A small image flow-matching model, trained from scratch: 5800 steps.
Rows from block 8 of a small image flow-matching model, named by matrix and row number. Rows with one number within an expert belong to one neuron, the router's apart. Each number is 500 + 25 x the weight over its row's rms, rounded and kept within 0 to 999. All counts start at 0. Numbers have three digits each.
After each expert's rows are labels from the 100 images, of 14976 (inputs lightly noised), where the router gives the expert most weight on average: "top examples" is what is common among them. Only what is clearly more common there than usual is listed. The data: cartoon faces.
# router: slot weights (model.blocks.8.mlp.router.weight, 64x128, trained with AdamW), inputs 0-127
# up: expert up (model.blocks.8.mlp.up, 32x64x128), inputs 0-127
# down: expert down (model.blocks.8.mlp.down, 32x128x64, transposed), outputs 0-127

# expert 19
router.38:489522486498512448452491490506470505540530490537521492523494560456499523477487495458473526522481521511537509504514567515532524509484489509514515450505464494507513468494500511490479526489540486531478505469505499570493511527488527515507507475499478503450498458538510515466494488496495513505520464476534533509504501522518541454457499505486456510526491479506467506473464448492500505497479
router.39:476545568491486492468499499508479471492523484483529467525504561508534490491491486500443529519494475511515498455504502481502466537516509499520490503498523463472460484503537487536462521494528519504465491532492523562508503525496525491487484457506510496491468478549528559474515518554498486500491489458534503512501474530519562495492516505489513497505505480463513515484463516505519511532478
up.0:487463499474484468525472524499502522554540499519506523475512476519519477533506528430535510501533501467498519490477479467531470504514510491517461531502497518502549519505523492470486543492516540514464469495522489528473498496497552501488511482544450544479494523477481506476524500500477508535537505494487405453510499495531543479484498500490506491528491489505511502476496489529497491475519
down.0:531472461504475491493491519418512466509504457476494539533517538490519525491493479479474489518468513488525493491468483454506487492495527525449502477511487522485483459489491550501545479512505527492550500516520505507508497505522474513501555465480560486512456542486503499477492507514502481480509524469482448505433498494514469472471543520486498514499484506490481471464477487500517510486526
up.1:510484565510518497524492555491507486489484494495506499507520493495465515531528493454487495493508479493462544467509504466505427523508496471516498513543550462485508481495495452504469508524516532434494517484565493541518490494511469506498486542496487504513525475493494511491457465489489482473495506483480534512494461451530512564511506525487474510546520492486513521500525504500510500502463
down.1:490442464481461506492512467491474516505494514489455521477586490515491504548481502466492494512423493523506480495462506500495458497493494527482515498516498501461464528511529498547490506464551514471508515454526501529499497518525467507512506478486523499525450552525454496531534507485535531542507483501485523506492553494518514494509500478503504496506531477455503495484496494518505496511488
top examples: blue hair; beard

# expert 29
router.58:485511543508542517465489468516476525476487526507527533492509560453497515497525472526488487492493467513512490480523510517534460491501496476460506530483526495510519520507522500479524509522467519521505485485477528539499508494495530490525488463513525519445530440472495543483492542561480453500494481526500553474488508476555495510526513535485523483488490466467503493516513485540491525531472
router.59:469493515504474483466489457420504517510492481505528493555507532525541520553536487489503488474521467497504522503494486512521490524495482500528490536490527522520503536496483501532502517459506500499480472489516540476492530486550458506548494498502520495516476446518514467508521467448512530517484506453499515473544504488492500532490491506502475524495488498502508472436472450475480524489471
up.0:499483473522483528493484518486502567502464522491507481482440514500495477503476519509514520512518518534501442465474494550499507451502485475541499521520492517483492523466449475504489505508519536470498500527514492539500492526489509459466569477498428468525522484522464499518531546499508517497521484508509489497530487486452506488483496472476471515498465478500446487492519507470484526490478
down.0:523489533507498517534526499532474501511514480485473498501481492534512486511475481480478481511536533466504527466507443512460495556502482498534534538471508467503483439547542510454475474483515526503496506498514502535501518473514505462468483537521561523487502521503525497517496470502558478508461508512494486499509547495529526472502492529538525488516490457466487472506522493477457512525481
up.1:453487517460502523527520497500488513496541526516489466544538497521523493489512550507469483493512504464524474523499507481478523516500470484522508456505515510505491517481490487453554521454494480531469516525479482471521507475495508511495518510484506505508526510527498483515541504478566452454508476503522535477492466504542475526495512541502545509508556513471490501486516520482525468539437
down.1:516471481495475459483521493498509498514493517507515489451529544463522484483465496534504527507489414508499475477495507498489494497487506491458491472505492503483507497517510497528501502514516433542536484551479501502437526552495490494480483488486521535454518512549489508511484515563470545479460468493502509486501482486517481520512531498513463480496527476446474515520513475481504485484479
top examples: purple face

# expert 13
router.26:490489547441520493530546520476492534500504513507497535509485474506479490519501463542484489487494503515474494510486496489532463487489462532493519529476509516488553509478520555545499535486516474522533521512494534503533545513531492515523549540490479502500500491497598466472494499480455491514539476473490468515496528460498507545511491504511534501472472506511483503480499472488508498511498
router.27:496479534514470525477482520466535498519474473489498461521471541503511504533530520518479474441514492482504478507449535512500495484532501505490472524491499500472500516457474492424482535480439505497460482480500521463503456485468534549497495493509521513534509502476470448511500543494505493469500497493507509503568509483511512546515507484499528483494470544537506495504512533487489481489518
up.0:493479486461490485492491499478465481514502464497501484492512499521514495511481538497476491508550544505502517508490552425476454477582509475524483452515487511540474519513471486487541547526500505532538515486529507484494493502494492477449498510493526537479556444519498508499537518532514487474475472490511524506518470470473527473469493483500500488498522531504495515507497520524476547490490
down.0:509524479480496527493467464492544519512488529483486476574504483478478500505516509515504519496398481508454493477506518490527525524453503468510486453500447514510476500509493475520512442490469470487507454509502505477479495498539494498449496484517481502481509541549532465478507499478515463509475504500474499459510506479485547468507508503501496505530498498514476510540490487535496469485502
up.1:464514495472501496485522480510510515496490502477462437499509457458480504533460530498455471462477514520532462506460490512487498478536520501463507507510507502517558467499482499481506487484482466538512532444456513526512511499491503507517561543538502498488528495483481554464511488522485494504481527461527501477504498509434485492484494539518500514518506519501518537505482482505486439506480
down.1:514463488532523512505501475504528466545510508483502485497493459493525529535511520517473502514488526490493488493517516530500530467443455505498504512501475503498495526511486545545516550525511499480487447552481510545497497487432466486496468478495515477530499525564506511529526503528494518513569487519516544495508483480468552524484481505462509519518521516504485481481509524510508469509462
top examples: pink face; bald

# expert 27
router.54:541514505520484477432519462513451506470512497491517484519540536449499550485483504473503483492470482483479497483492473514517529506510486485493502481500527545513514473515510500491498523526489470518525489533505490530476524501514491481506489488534512498488528498511477494482492578496519464518459477508548557495498472495470482505489530509465526543487459522493452509491442449507478523533504
router.55:553504541473495514475527488509506480499517504512502484514519485482516505520553475462479467485460482497511501501492491504516474529514513526510500507520523505523489483528558498540467534536497494474520509528518504500509464486513511531478494539494481512464539508500469512502483547527532493498443454467577497471479491488479462499525505493485509504451515497499430456447488494527500497531511
up.0:517485512504522521507533519523452508491454530509468476497494529484500470473505515495490509504473492497505548522488474478487457507521504574439535546477509486452526495500516514475517440525522531505498476519533519497496483456504523501504469491524492531523495503477473504515507499499507532541491491458493504531481489541561485458485482512484530467503501496449544499475503464514531509502472
down.0:507459525488537508517478492515526525482517481510534509552485516462484486513539529520479484506534500484494491479509473521492512512490485417485497522575462483502513509463487503486520542494511523522498553513534491478494487531514454492522532503477452468504483504502506527522444475518465478479487515510505480508486486518495472482494517495523532513511550509471484494463485498539512437513530
up.1:468460502510510499515533498487503489489500545499513444475542495458488513485489522534528507501477465521536529513468496553468532498542496508469520517536462499494551510526461551529489483465495516526520511483463493485523486471509509492517496506498483514536527516480452504538465473507560489554503475450492541529506484512495544460493501489503494496477507503495518510489528473488512493460518
down.1:511441513540548521526538519509521522529480500499460518516504522517497499531518474494509494506519459513471477474528502515542492508506479456457497494556476521498480486498549554496539523502498534517482513478453496483448514537482466498510523502513499519486492499500476523577533498486453525484543507537489513509513468518504526483506495483487475520526511507475471498508505474499506514479557
top examples: teal hair; green hair; curly hair

# expert 24
router.48:479492502491472511497536484500523501513486462439523500521531487493517490477491510494488510472496521496467473482498485531450526517491493513465470469474477489453521502456527538489563512481489486497556486514562481510534500483490461470470458483477492470486491553492472507491534497496516478531476498516511550527546466498464527475486546517485512510496455501500523467513474477506467503497513
router.49:506491491500510515485494491497530501492457462458501522506529474501508529447507492490523453469525505510522494501490495512470522450497514498493469502490447491445538504481498506498557527488491517487506495538564454537515512507519499501470458495470523516486506536506465479465532481496499455536504495532532541509529486505486549484482556503511536492468469550487529478492500493529478505477486
up.0:470507531542531482512515519517519488526492500489476481498468477517507468464507529540510519472538525524513464536523508486491454497501506470518529487494550496504474466517500437552468528523496529471460511480485492490493467501517529505493473521476530460556517491462524430538538483526480495502504460498499515499471542465512452512499484514522496503507468483529488523483488500489470504489516
down.0:511494490521565544488533506480490526453505582508523483499495485484498525508508486523437519509534511522468498520514479512514513459482456542500489469540530508498510512492485472476510542550490561470471488508501497523540468460513470523482506473518478499463516503476492539516464494488493514517510532471472521479515542485507491465495520483499491503485545492526514475515489492511467468497499
up.1:494469474488516529538503529508490527532490514522542501424470493483551463533497506525534490527483523496490475519500480527485488489555485548517468495482494508485531475484478514524505494468467530503524504561478504467510467523484508492520557506505528510494477490503497548447476482483514480481466511500540500478469537526476498478499493472457527485472505499490480500493472494525445480482512
down.1:519507514480531524496463460560551477513489448490515531539489570478503499520507510474466479495499467498488506540480504493503495534472489506536494503520460521496501511491501482506493537514458494508530489512483479473521483477477509461493467533485479469508497470487489464502509518488446453512503448470566483506527507515511520521469497516519519549513516496500480525482490478550451498500481
top examples: beard; green hair

# expert 0
router.0:516495544516490531519482520500465468488505470516535467500516503503529515475525512495526501521519503510518523524507474548498544495503519462516539484488494482522505551464489514484512498510492498500498558439505480517464519485536491498530523508497506540450535458548476490500464510485511506532493500474487533457502485525530469523505475471466452498515480527531451477477483496554477472527525
router.1:452460548469540509491488456483481505532468538519533519504510532466554514517493448530496499484475481554516468492521490459498482481483473516502499516506512512450510490531504521475499532565492493533495477481441498531528509513481484490535484500518505516535496482492509504461496486553516485509496437493510496496518506506478483514534471474478505522471465494493497477517512530510525506487455
up.0:439510502558482465514544509491489443515483483505500485460557511496468534480473506513479505514553484522505530495462452457506476536547499525484494464546467504478518505511498523516533503454452509510478517481481519511467525525471495523532485514481519490487541510474531462494480496515509478519510516480482524509524496489511489512536474457496508458486486492495546513482491473492477499510527
down.0:548495550503483527477482497470541525530477490509486497500546500480438496517533456499476489496436498497476475492496464483498514470485451505510520542566516508430487497507531539530486463493474493481462492459550514508500518483500498483501487504516473500497506464515484532502504492512511532481493528572508525487510490495496535518500485495505483481512466523483472471481493491504521494474539
up.1:485508490520486479452505492582480509510496477489540489503538510489470490513493512518492480484494462485439476530513493536517466521519483484458466471531516523513516504501500497509459498486505502548505525498497514523526468514541571493514498502468492529520429461503494500491463477508498498551506486481531483456501480500531521542471499475519506489475522516527495477494534478448516511520496
down.1:496465459550496513505470486477530488477500456496468470487534479494480500495489525505501444472475489529505535502484483506483509509474470531498518486531510500519482526504516492502506506515483490521463508525510521547457431498520507499469513491457473479481499518506485534473568494497474552505501485521526484530517506519500512521482482511447471502521494576492483521496492553457506539493532
top examples: sunglasses

# expert 22
router.44:491501519505500534492493503522492498529513510486486459501478505527508515522479475501516525531470512531492491477521493502580534479523537474506549443514517492499435520474512505517467545493517455478501517476529483519497486477487531528476496554488511472482486512558497487468461496500496488505495467473536551465511510528516513543445536494539510470493496537496484508493512477481480486527489
router.45:474510554541471492523451531508489479530498513507467479511492521550503509510544494512528541470529456532477489501506527513550488526530516513546459498505506481493468467492538481488475483461512491486484478485487527478510491483494485499526476515495514510524486461468525467491485521469515522466487513442552476482541503484486487514518521535546546484482478520507477506454482516487501518461504
up.0:453514488524524498520505516503533529513518499504484518516502488509511497535552549547480474493519529487491532466486548526495496510518488485569479463459481521516512491527513489518480531497529491489571463473531504483482497491525517477525480499500486514497489523476460526465530473471515496518481512485483526529505515449519488544482523466456525507525539483485469472493477508525504493443515
down.0:552504451521489518469474499499495496520496499494505505450465492506476500556496428483518500495472489488473493463527514518445513471505491505497526482468466511495537528450447508530508488522504480495490486463494509479537522507519529497511578491522527487506509446491517502469484520541542494499518480555505483501467508484506501495508496515489468491497541464476504520457530505516500487475520
up.1:488513497461520518514515477501542527482502473495519485504512503486506464491524487517499514508457495490488559472508550486501475493479512549529487481486517527521546466477502494490514483494491483499472508488486493448464502465489533478524528505478494474497551536515446478497454516476499519503533490481569507498486487466504496495503488530448529467503555452545510509465560501482508475494503
down.1:514500464492513478510527484527518491531500546525501487481505537487498468500472527520443528524522517496517465423510515520501506508494507444505502509495479509482537503476538507539478505499509504488478502532492520469525533543537497516498528545494469505515490485547538502475565504551490517509473473463549473506511505481496484505506498494524451481466509541504486487510508441500503478472469
top examples: bald; sleepy

# expert 25
router.50:473535480512486538506529472517537501505480488483529530474419530482500518521543540496505511474523513497497536537509509532490525534525518493511525486502456511454502495518464513465477537518473508500508488530493505502497418450479524525483510498495490474531542517505461486515491542498530487496491478483546504511488495491494496512512514520473496462432494547507494467504507491491490526482471
router.51:499444495440544464500460441468468471525509475535490477488461494462474541504481508521484501499461500515527534542516524483503463503487482558495491514532510465488483458516514512511471526516500482514478493494478501476521509504468498536497478489514454522501494502474505503530520488520515550495550439471505501495513528484487481503534460471500544500491483457484519509507520497498533519483488
up.0:506514517545498501500473521516576481489513488534546487504503499518505497481530489503479493492502462497522490528467475465478473489465493492480533501546497498486499535485490517498484506457497422525537522525483524494491433513498478473470491490529550486507470511539498467532479467509502458508466482478475499524466518494504521445490461507489474489503473490497506455530511460494477472530507
down.0:503513522480520440489510445440490532522475525524470501527508481509514508493464493476506480518552491494455459491464514496490492492492503458472508452524494511516499536484493491473497512503430515489516523507513496498526464493507497494482447472496537484500455518461513530516517503495462520502518466498484488493566509500523528457527476503514493466508544509488522476520559526525519510508491
up.1:511488527504511548507509528500505479499506540485519515508504497482492483526473523516532504515479482512502466507480496509518474529479505523503509507485493522485530480503518488534541537482519550484489461502481503464465437504507588456513499485443506491493513531505508484551545467493493476502506504494487478519469531512484500532445471497476506478504476464500563471490491547493510501448535
down.1:500498512485489476505488543503465525480480486487484479510454487513464512521526438494505508503530477478506497537529560485517518462557486449514473515508492491480525439456449509492467448526463489512466491469505493494521502500484488470514486484507548480467452495497503519500490503553475531519494497521447464496520529448482510487506528508501487494529507467503493502506512530490485472511521
top examples: red hair; long hair; top hat

# expert 15
router.30:562500513507492492534517486476503458514519457500494526494461457549486466480565480532503494521516527501523494523469511513483477484497450539532487533500488519490515507482497496500431508513506494482508457500488546464456442502498500494515479526493512554521515523468509490491502509470526508521520503498517503462493508479549492494500514539542468498489483485495495512495560536459509496483516
router.31:423520523498482503543521501515510513471508501484504489463459493505465483519478476517482513465491506450517500456478500473535442504496477498479490494504494515505474523496475533479467525517463482491497452516509499450477486519460515500525547504524516473508546482477459489422521508524520482497512524518511502523497531457557484508483521506497480510511494491503446521523521488510486471490467
up.0:485479523445495517501512456495541516487503501495488477514529503483524497462485520451511540480526489500493523523510509522487522459500522433447509472461536487523537510487529580470526502497461477455545555484539509520520491454464497470493500513513526484490525524493478479503486493533516482507479474529547510507547486506494503470498536501512518525525482486486497490518502509486503496479491
down.0:510510518511489491485506491494530481544508551508503515524543451487515499526484526472485488500448490528523466481497492458513508517508482533526505460502516515476476492523502520479472488502457450469449484459500515464489428525504536512547522505501490513482482498451440504521482493503494509505491475461485513506520520528508481458508475452458495521483510478518499505557539504510479480524520
up.1:510509426475524499509458501499479522456517506507501481509472499485511502461511461516523464494536498534496523508521519515483544510467519523509492518490495511457473486497499541490510495504463507554433549538482519450481516448497510512496546480497542467493518472513487461511513520519479495490499532534450512551517475506541500534525504477528505498520505492502488529501478526519473527505486
down.1:522531520474473497510506478519499501500487493493494499483492500459495510488451498507524494481470563488521439517484547516504446491514520478544516538505511482433526513504491517483467516477519554532506491525537495471557479533503533476471483518532444479481525557482521543497525501481540505492476485490455536496503510480472494514517496481485510500478474472515495512503485485513473532513480
top examples: beard; pink face; white hair

# expert 28
router.56:532513512481470510444500497472482492525474504501465464490466502477514532489515507458520490553540531499510537532493503500503491502490513490510488505522496491510494516451469504489562517507532507512488502466493475536513484480521505522511483413526502513469489493520476542484510439487507516517503515468477518515487517533510553441444505493480474493535482505469549461491486486497497508497470
router.57:512514464494489545484500534502490494525511463515516520515474505474505468494544518553480502540469519506511559535492517494440497534470479490496478514523456477481498517472493516498532492477538534508529487425512504501498515469493509488521495498513490525480529476513521552505508467472473494497493497461470477509479522541514480451483501486480502488513488563504533458497522497530502540525462
up.0:463483483463542490480476529534421550467453514529486510529539503473502464512532518455510524498479500513532479517474473527546484503484477506483461521536539509511511524477494485478493518476484534509515504511476510481457525515534454489509525496475498545490486506482504450478473509475511520468501555502473490477495478476481492552494512499495502490501480549531521508496503511470497498473505
down.0:518509512555495488512448514471540449481509490521495515465495443488473520520526499578484521505519490497559477519482491499500512476529502513530513514512448534496482508512498479502491522490524515471521491469518488505508454472509493473512486487528467481490499476527521494498524483484512446507505541504477489501531455557535477513498536478508489521488528517504501499501509499465492488462578
up.1:514536519537480492502531494496453484489496495524530494523500489492454467487495539526515506496469497499522478484474465484500508537549496531512501494508492524522497549493504457452470550527484529510534504511508495505502529557527480502457486546507473503527498506477460477483447489457465474524533497526539515511514495442476476528472515508468473522528495488507519513464468523513528499462517
down.1:506526498496470496477528481482502531523504517543492524549477489465508529522530569466489492474514497470484553480491455507498504491456508473488484487518447500486516482530510481546525473547469511524499499474496505499489484463514501501518536469487474496449469490490505482475526515474529511493492481536508514513482457471493479525501512523552520483482521500499463482522467485496486494478584
top examples: beard

# expert 17
router.34:519512516469474447455500498542464517487527521525522478476514498513485551470518493482529529504476501498461490453499499506519512473530499464508522444476486581482510484460519508500467525490481496530514537527499526502501479488493493521508466525490493488465499517521473492486459531465511526473504511529516517473520534520505503550474463497514471502514479514501477515489491455487449497480558
router.35:545534543461466486471500503489498546465549554492512475495533495521507538507488515479471501485475522516510526491465499470520526517535510471461493450497530538484488473492526513502455535524522492545508521539449506546520481501495511499548487498517505522478512506534477532501513527465524472463475505499532540480519499533500504541477511476488529510501477502478479517457522473497477486512516
up.0:530470491498546523515519464518482523474514462505481505550514518478477495532476473503508472518463495528509481497499483507519523472525485538483532482544461520500545537499522514474503490517495534521498470444543493458455514511488469520469506528474575471512492532481531488508491507485493526477547510523521513507464474518465521510537492546526497507539524520490492498475490496532482490500463
down.0:493504493491533448528494515502510502521491484482534489515504519505485507514514549480546492494537499482533485529506497535509520526491524518510504501539432474505514499526475485561520523537509548477489509498536495440513529489446541488470500458527457527526478515484507499488547530513491432533470499497517495502531473521503522520516495502513509489486469513498492496506471494549502537449491
up.1:506505481478502514492522464483533505499472538487487485475531530525486505525462503510437505491501533490517526487513468470528485528510502475551459519488510512502522503494532478527487530546497530551523457453505504479444491520478507515535506508504491502515529465495512479508538491464483496521480487439522504503454487495507508455522495515487475491460521508547519501483555534494488566489506
down.1:516501499550511500481479522501541523528486537513501518475508482478454492462483454508486516527523522536516491509479515522509542534521534465486500541499514496485475528486527489523516527516498542474509510494516499456517530509443506482463500511511518543491507449474520473475420517462526518548490518564518490478510459480528518517488513507480502483479490541489500498501523497516517458494479
top examples: teal face

# expert 18
router.36:520482484505494555493488509497492492507474439510505507541491505477484476460500527505516439479486497476492498538505497531481438524512496511487511512486508513479531539508486505486555514539508478457512489489554484477495523533482516466479498530482511472519529469473479459507532523495498467560443482466511525495494505466494489468454500531475503470506505536480496493529458506523512484536475
router.37:469502481531492570561471530464494485501493490528503530518487527458494491490461501522473480513490506490478499465504523508497445506485496543498489548490493465501500515514515515513552514517463498464487498479571454486492552524494535505490538519490519458486535462508500493509492490503469498583476496542492523504501503476509500515496512481497503503500519524487501489497489518514504481567491
up.0:503455489496495496506488488505531477501507439518508526480487535514514517464447507512512527505496504519492505474500509516543505464452473504463489534485504479509463485439498545472516475519499477439524465511493488552482523452490462517503474521476528454526505498487536518529497492525522481450517544477476540513477511531545528501493528487505484472504482498510497514481497495528497442499502
down.0:468509471506467509516463506472485497508499548513495511502526506471515491494460523492512465481472473464516461460518540503508516488510502499532522507548517496496533512498489533510494494457465478481521552506482490477523497513483492537517523490485481521456483552479511502494431552453506494577502515517478549506528502508501482462480501514460506469510485507514529520472516444508513529515509
up.1:525478507507527514524528537479532475457523473472505484503508519509511474519480537549530493506506540565480544469521524511540450484488516501491451496477500485482496471463513485492508517484488498492490500484465500502511453537476497488541489505489464519494449493491474505498536513446507495467498459533491512504526515474545543441500538506473498516521482457520537519517481513506506477487480
down.1:480474503456525520501496502490533484548492533501509540524472488469527515463552490503455513544511512467488477452521480513447494489493468505428495536530497492501479456517486485507519529459484486459525482491502476489507472495480460526507457480468506469506517506503511517519465510511490487511510522495489512520550513512532540468490470485531477472490509481524489520467479440522502532520509
top examples: yellow hair

# expert 7
router.14:514500477467521457461508477527510560524486501499498498502527494478494506460491494461500554528558487501513508479489513483477535507516489466491481483500459532491520492482470525488544482488485509520505477474458502569520491516540451471540513501530533533458510500498457532452514539459520523485496522501494533511477515495513491475517508489485502506486466509512528455471498457491505526470520
router.15:535492499466511496466514478517473525480492490484549538488545458467463498482504516475494509519529533511512519487473544486529522497506488488479478482539477518501548528451503504499542495467493518514510526528505500516516508485518492491537501469493509546477523512532469534507516545455463498464515503513507515544485434474505485509523503466454479523511473498528502509439479486534474519467505
up.0:535450514463530477465472517457508516478497537501502519524523459545505477457518506496537482470486494471456521479522469495484503523470525521527501499513520488481511498544445493489521489505523494472488495499430486551534480543537521435478495509508502482486489492473482490503486508527500470518468499551445524509473471487479498506506496491529518511506512505521524473485480473496512459485529
down.0:476472490487481455520479464536499489507485490503505545511504460519499513470465507525462514502502482514504489519484520485504506506516480469542474531498493560488476517501539467478501526518499458490516502445468468555504478482508479494497485518490499545544533461473495486491492506467517551493544524451520473470500506484478527501472536524481486511525499486491496500470564491531516483515562
up.1:567499529467522514502517520520467495488505505497513509490501472499506491516517494533511486525496452524495500487529466533503507506500514525470483556493522512518489485557483528507487475499476495489518475490468530514495506478506494486449531481482482481513494575500525504531508561568515514467475509487488520508521483484491516504506499521513505510445506523498519453421524512473553467481505
down.1:439469425515491496505521527520537482518516535492508534503502503468510484515483468508477521468537504495471487509511504504498505457482509476519518542519497488502478487472498489509499485542490471448491498510524532498507484501471511479456519500491505534474513508508500474510518499508485546526528531501515495495514513478495474475484550522451521452498473512528495517409536509510518439472526
top examples: beard; curly hair; blue hair

# expert 20
router.40:508483502504481497491505478450522494491526506503493533530532478499469511500527476511495524481495455515497469513493528511513506489515493541505498520528550510524518507495518517490548528534472476508507523500472508492497479509451537523545513511464458566476513508533522567495481523510468500449488506498479547491521469532535471539510503445497557509497485439487499518476523504477486503479506
router.41:484508517493491473470516465476522497507508484537445488477486510489438512506498497508526516480507501519511479491501477511495539493512499514445498444530523478495541475482489513506526515488488438519504508463474486508508466508520520502524480533499523513448513484520470518492460547470490483466515508531525558509530477484537484533486538512512544503518492452510480542489539452482461499474482
up.0:480510479457536520503477496439503516489502530535490529514503515504502500530490554500507512485495475499510492516491464505513501514469497529493554541509576490488501495529521515518466519479502540537484469451471506515465502511486499514523502487489510478536473510469482465510447504451453511554523497486489515447457484466482522510481503511486511504515525524468538480535523493520488539472505
down.0:495474464501503449492476508532541511538464537500510492475511507503486510513502508495490470527543528544507491492472482457480551498495495526478494544506525503548453499492559479503492499458459482467537507538510497472490552491525444496506504485488480554482520499474526489505516498503518522526527509494508528485514500510501564521516465515513516489472474473496511482524491556514539503510468
up.1:542464525553471479492475524469443522541487502480548510459470477494500494502487482509533477485483525518471528479517507470503515496510505518500505507507537513537465511505490523504484495520497467543488479521569513509471491463493474481486474480517535492516541524491453472489460481533515448507489426523535495504485542494498480511522488490525513511473456501481518509465496477499500525502527
down.1:474502519532507517497505496520559512469504555525493506572516497500481491524516501496462485488506535536507490493518493501501472513454522517478515465571495535491487513510517538477500523521484510522474498465507473516512437499537503532472483483498471472483476520506508538482567494470441483499490481449525490498522505500492502533505492513483487511504465550488479531466481545503485493486502
top examples: yellow hair; top hat

# expert 6
router.12:531504560481508507518534523541465519490477489557511493483515504505500509449519493472538465476514503431499520502495494518502472502527499500490482528462481545511549522482473541518543498516463518497491530510502505485489510465549486518515551528517505492479553506462506476532504516463544505540484508474471486507517534474454469520542494507475514490484483500541503493513498534509508495507506
router.13:465463529534517531487508516518460488493495491496531515524526526463523472484527545547520473449524499498503535495481469519491493482484480487509510536495498544525562469538479468511538516495493489474511509495485476492464530500535479492533497533553494527453506478471490494522497484487463487491533507492502454486480522494467477516549460520495511514542494442528492479479513510506506538524510
up.0:507549483487536460496475470531503480460483516525554489508532566485507514516522502548452473519490463503462476477521495477515461450475521484479458520486491471489522486508481488493503479466506494513516497495544496498501537481508498492471521484548459545540516482520506512543494481485508529551509517486470484522513518476522483470544480500511534521511479490543485531486474514502476510475491
down.0:506494513474510485478541485500521536501485464501543493467544516491498524523462519481533513481449483497526537528510483472514534515501479513509517508518514502476449501474548497516515514528474464502452490493516461486464515519456511502554513484512474501520529475526495563522585481556475481497524511520517477519494507512503507453500496481516499540517490514496490485482479492503515552495517
up.1:527529421488500505535504511475558496509454498493457501494507515502521524502505531471490508485516491480504482459567471507476482482464502503528495504458501512555488491536514437497503510554482500459495553535502497492466479517530496543510514505484497494483479499524486524490537517532489481469470518500548528504503512460518510468483534477504495520488507512529514479519486514504524476541476
down.1:426524538500454482462494509506467509492534527503497475467433495514510497518494466512488478485461499497479507479497468515500525491509506495478503503485480502516512519477481471451493492479508522553537497476476500481585453504492499500511466513536533555515471473521492432516447504470485543500515493475514509502480514481500491506471505468507490498478463507482490504522491465516518515518485
top examples: green face; beard

# expert 10
router.20:511460529469452518482472505504523481508529438535499502491512511481519529493542502483478499501476491479539498504518524495498421550515451532540509511468452506526513488516511524461527509477483502517524519499510527519508528508500477514511496478459514532503542491500534504500487525463499503498508522506519523509568420450493491524521491476479501512503505487497464493505463489516513512476473
router.21:519455515474509501487552466539507502518507485467495488505530498476493508472463490473527490556500528516516495471499517535507506508521513494542495479528453508516530502462485524490525508484506499504522513494512437522484504501536459475505526529467499481484577502511501487487480555475505525494486474496534515538508460486491480497481492498466491525544480520563427474501465512509508493490493
up.0:492475490480497512496493487467536525480514445481530502506494502469521494506500472541486470506471492479512467524545545523505540461472509507486488492524471487512505471450528496492504506544433463496517517505482499488482444528500518535522496489508481476476474468467462516533544514498464537536479484488445511498526479475517474468465472478493534458530529499537514525498482514500519489487494
down.0:482510490539493488497502500507482488491504535481469489457523505481527508488538486528485493558525474498493512489465523468522475529480525500524503554447486533502487480492481497503530530549464539475461463478456532483520486491533519516530466491460531475488520492471525515515497508499521521498485471515522499551510468502531467479494499495504482554510481535518505508493438538474477460495458
up.1:508468511432509509511538517480510482531484537520469501510494472470491532493504460481531482450507506530456526480497507497544458494488514463547533499553498527503498487486515513566523506504462556496519528492475524527495496468520484517506485490483475516500482537517510477521500498521524516468491513529507489499483540546471514531526502468534505515448494491498481457529471490492512485526459
down.1:502436486482471488490472496550521497510475512483507468470482527545502520488497489502540502528509519506510487494513494488473531475566479535544499494515475474532510547486449472447516527435506550469507511460480513494524514505512505496511477523509527462524484470552482459501470480487516495516487503457511494489515501530487455542526508464486502493496519460491522481482510506492473516520498
top examples: green face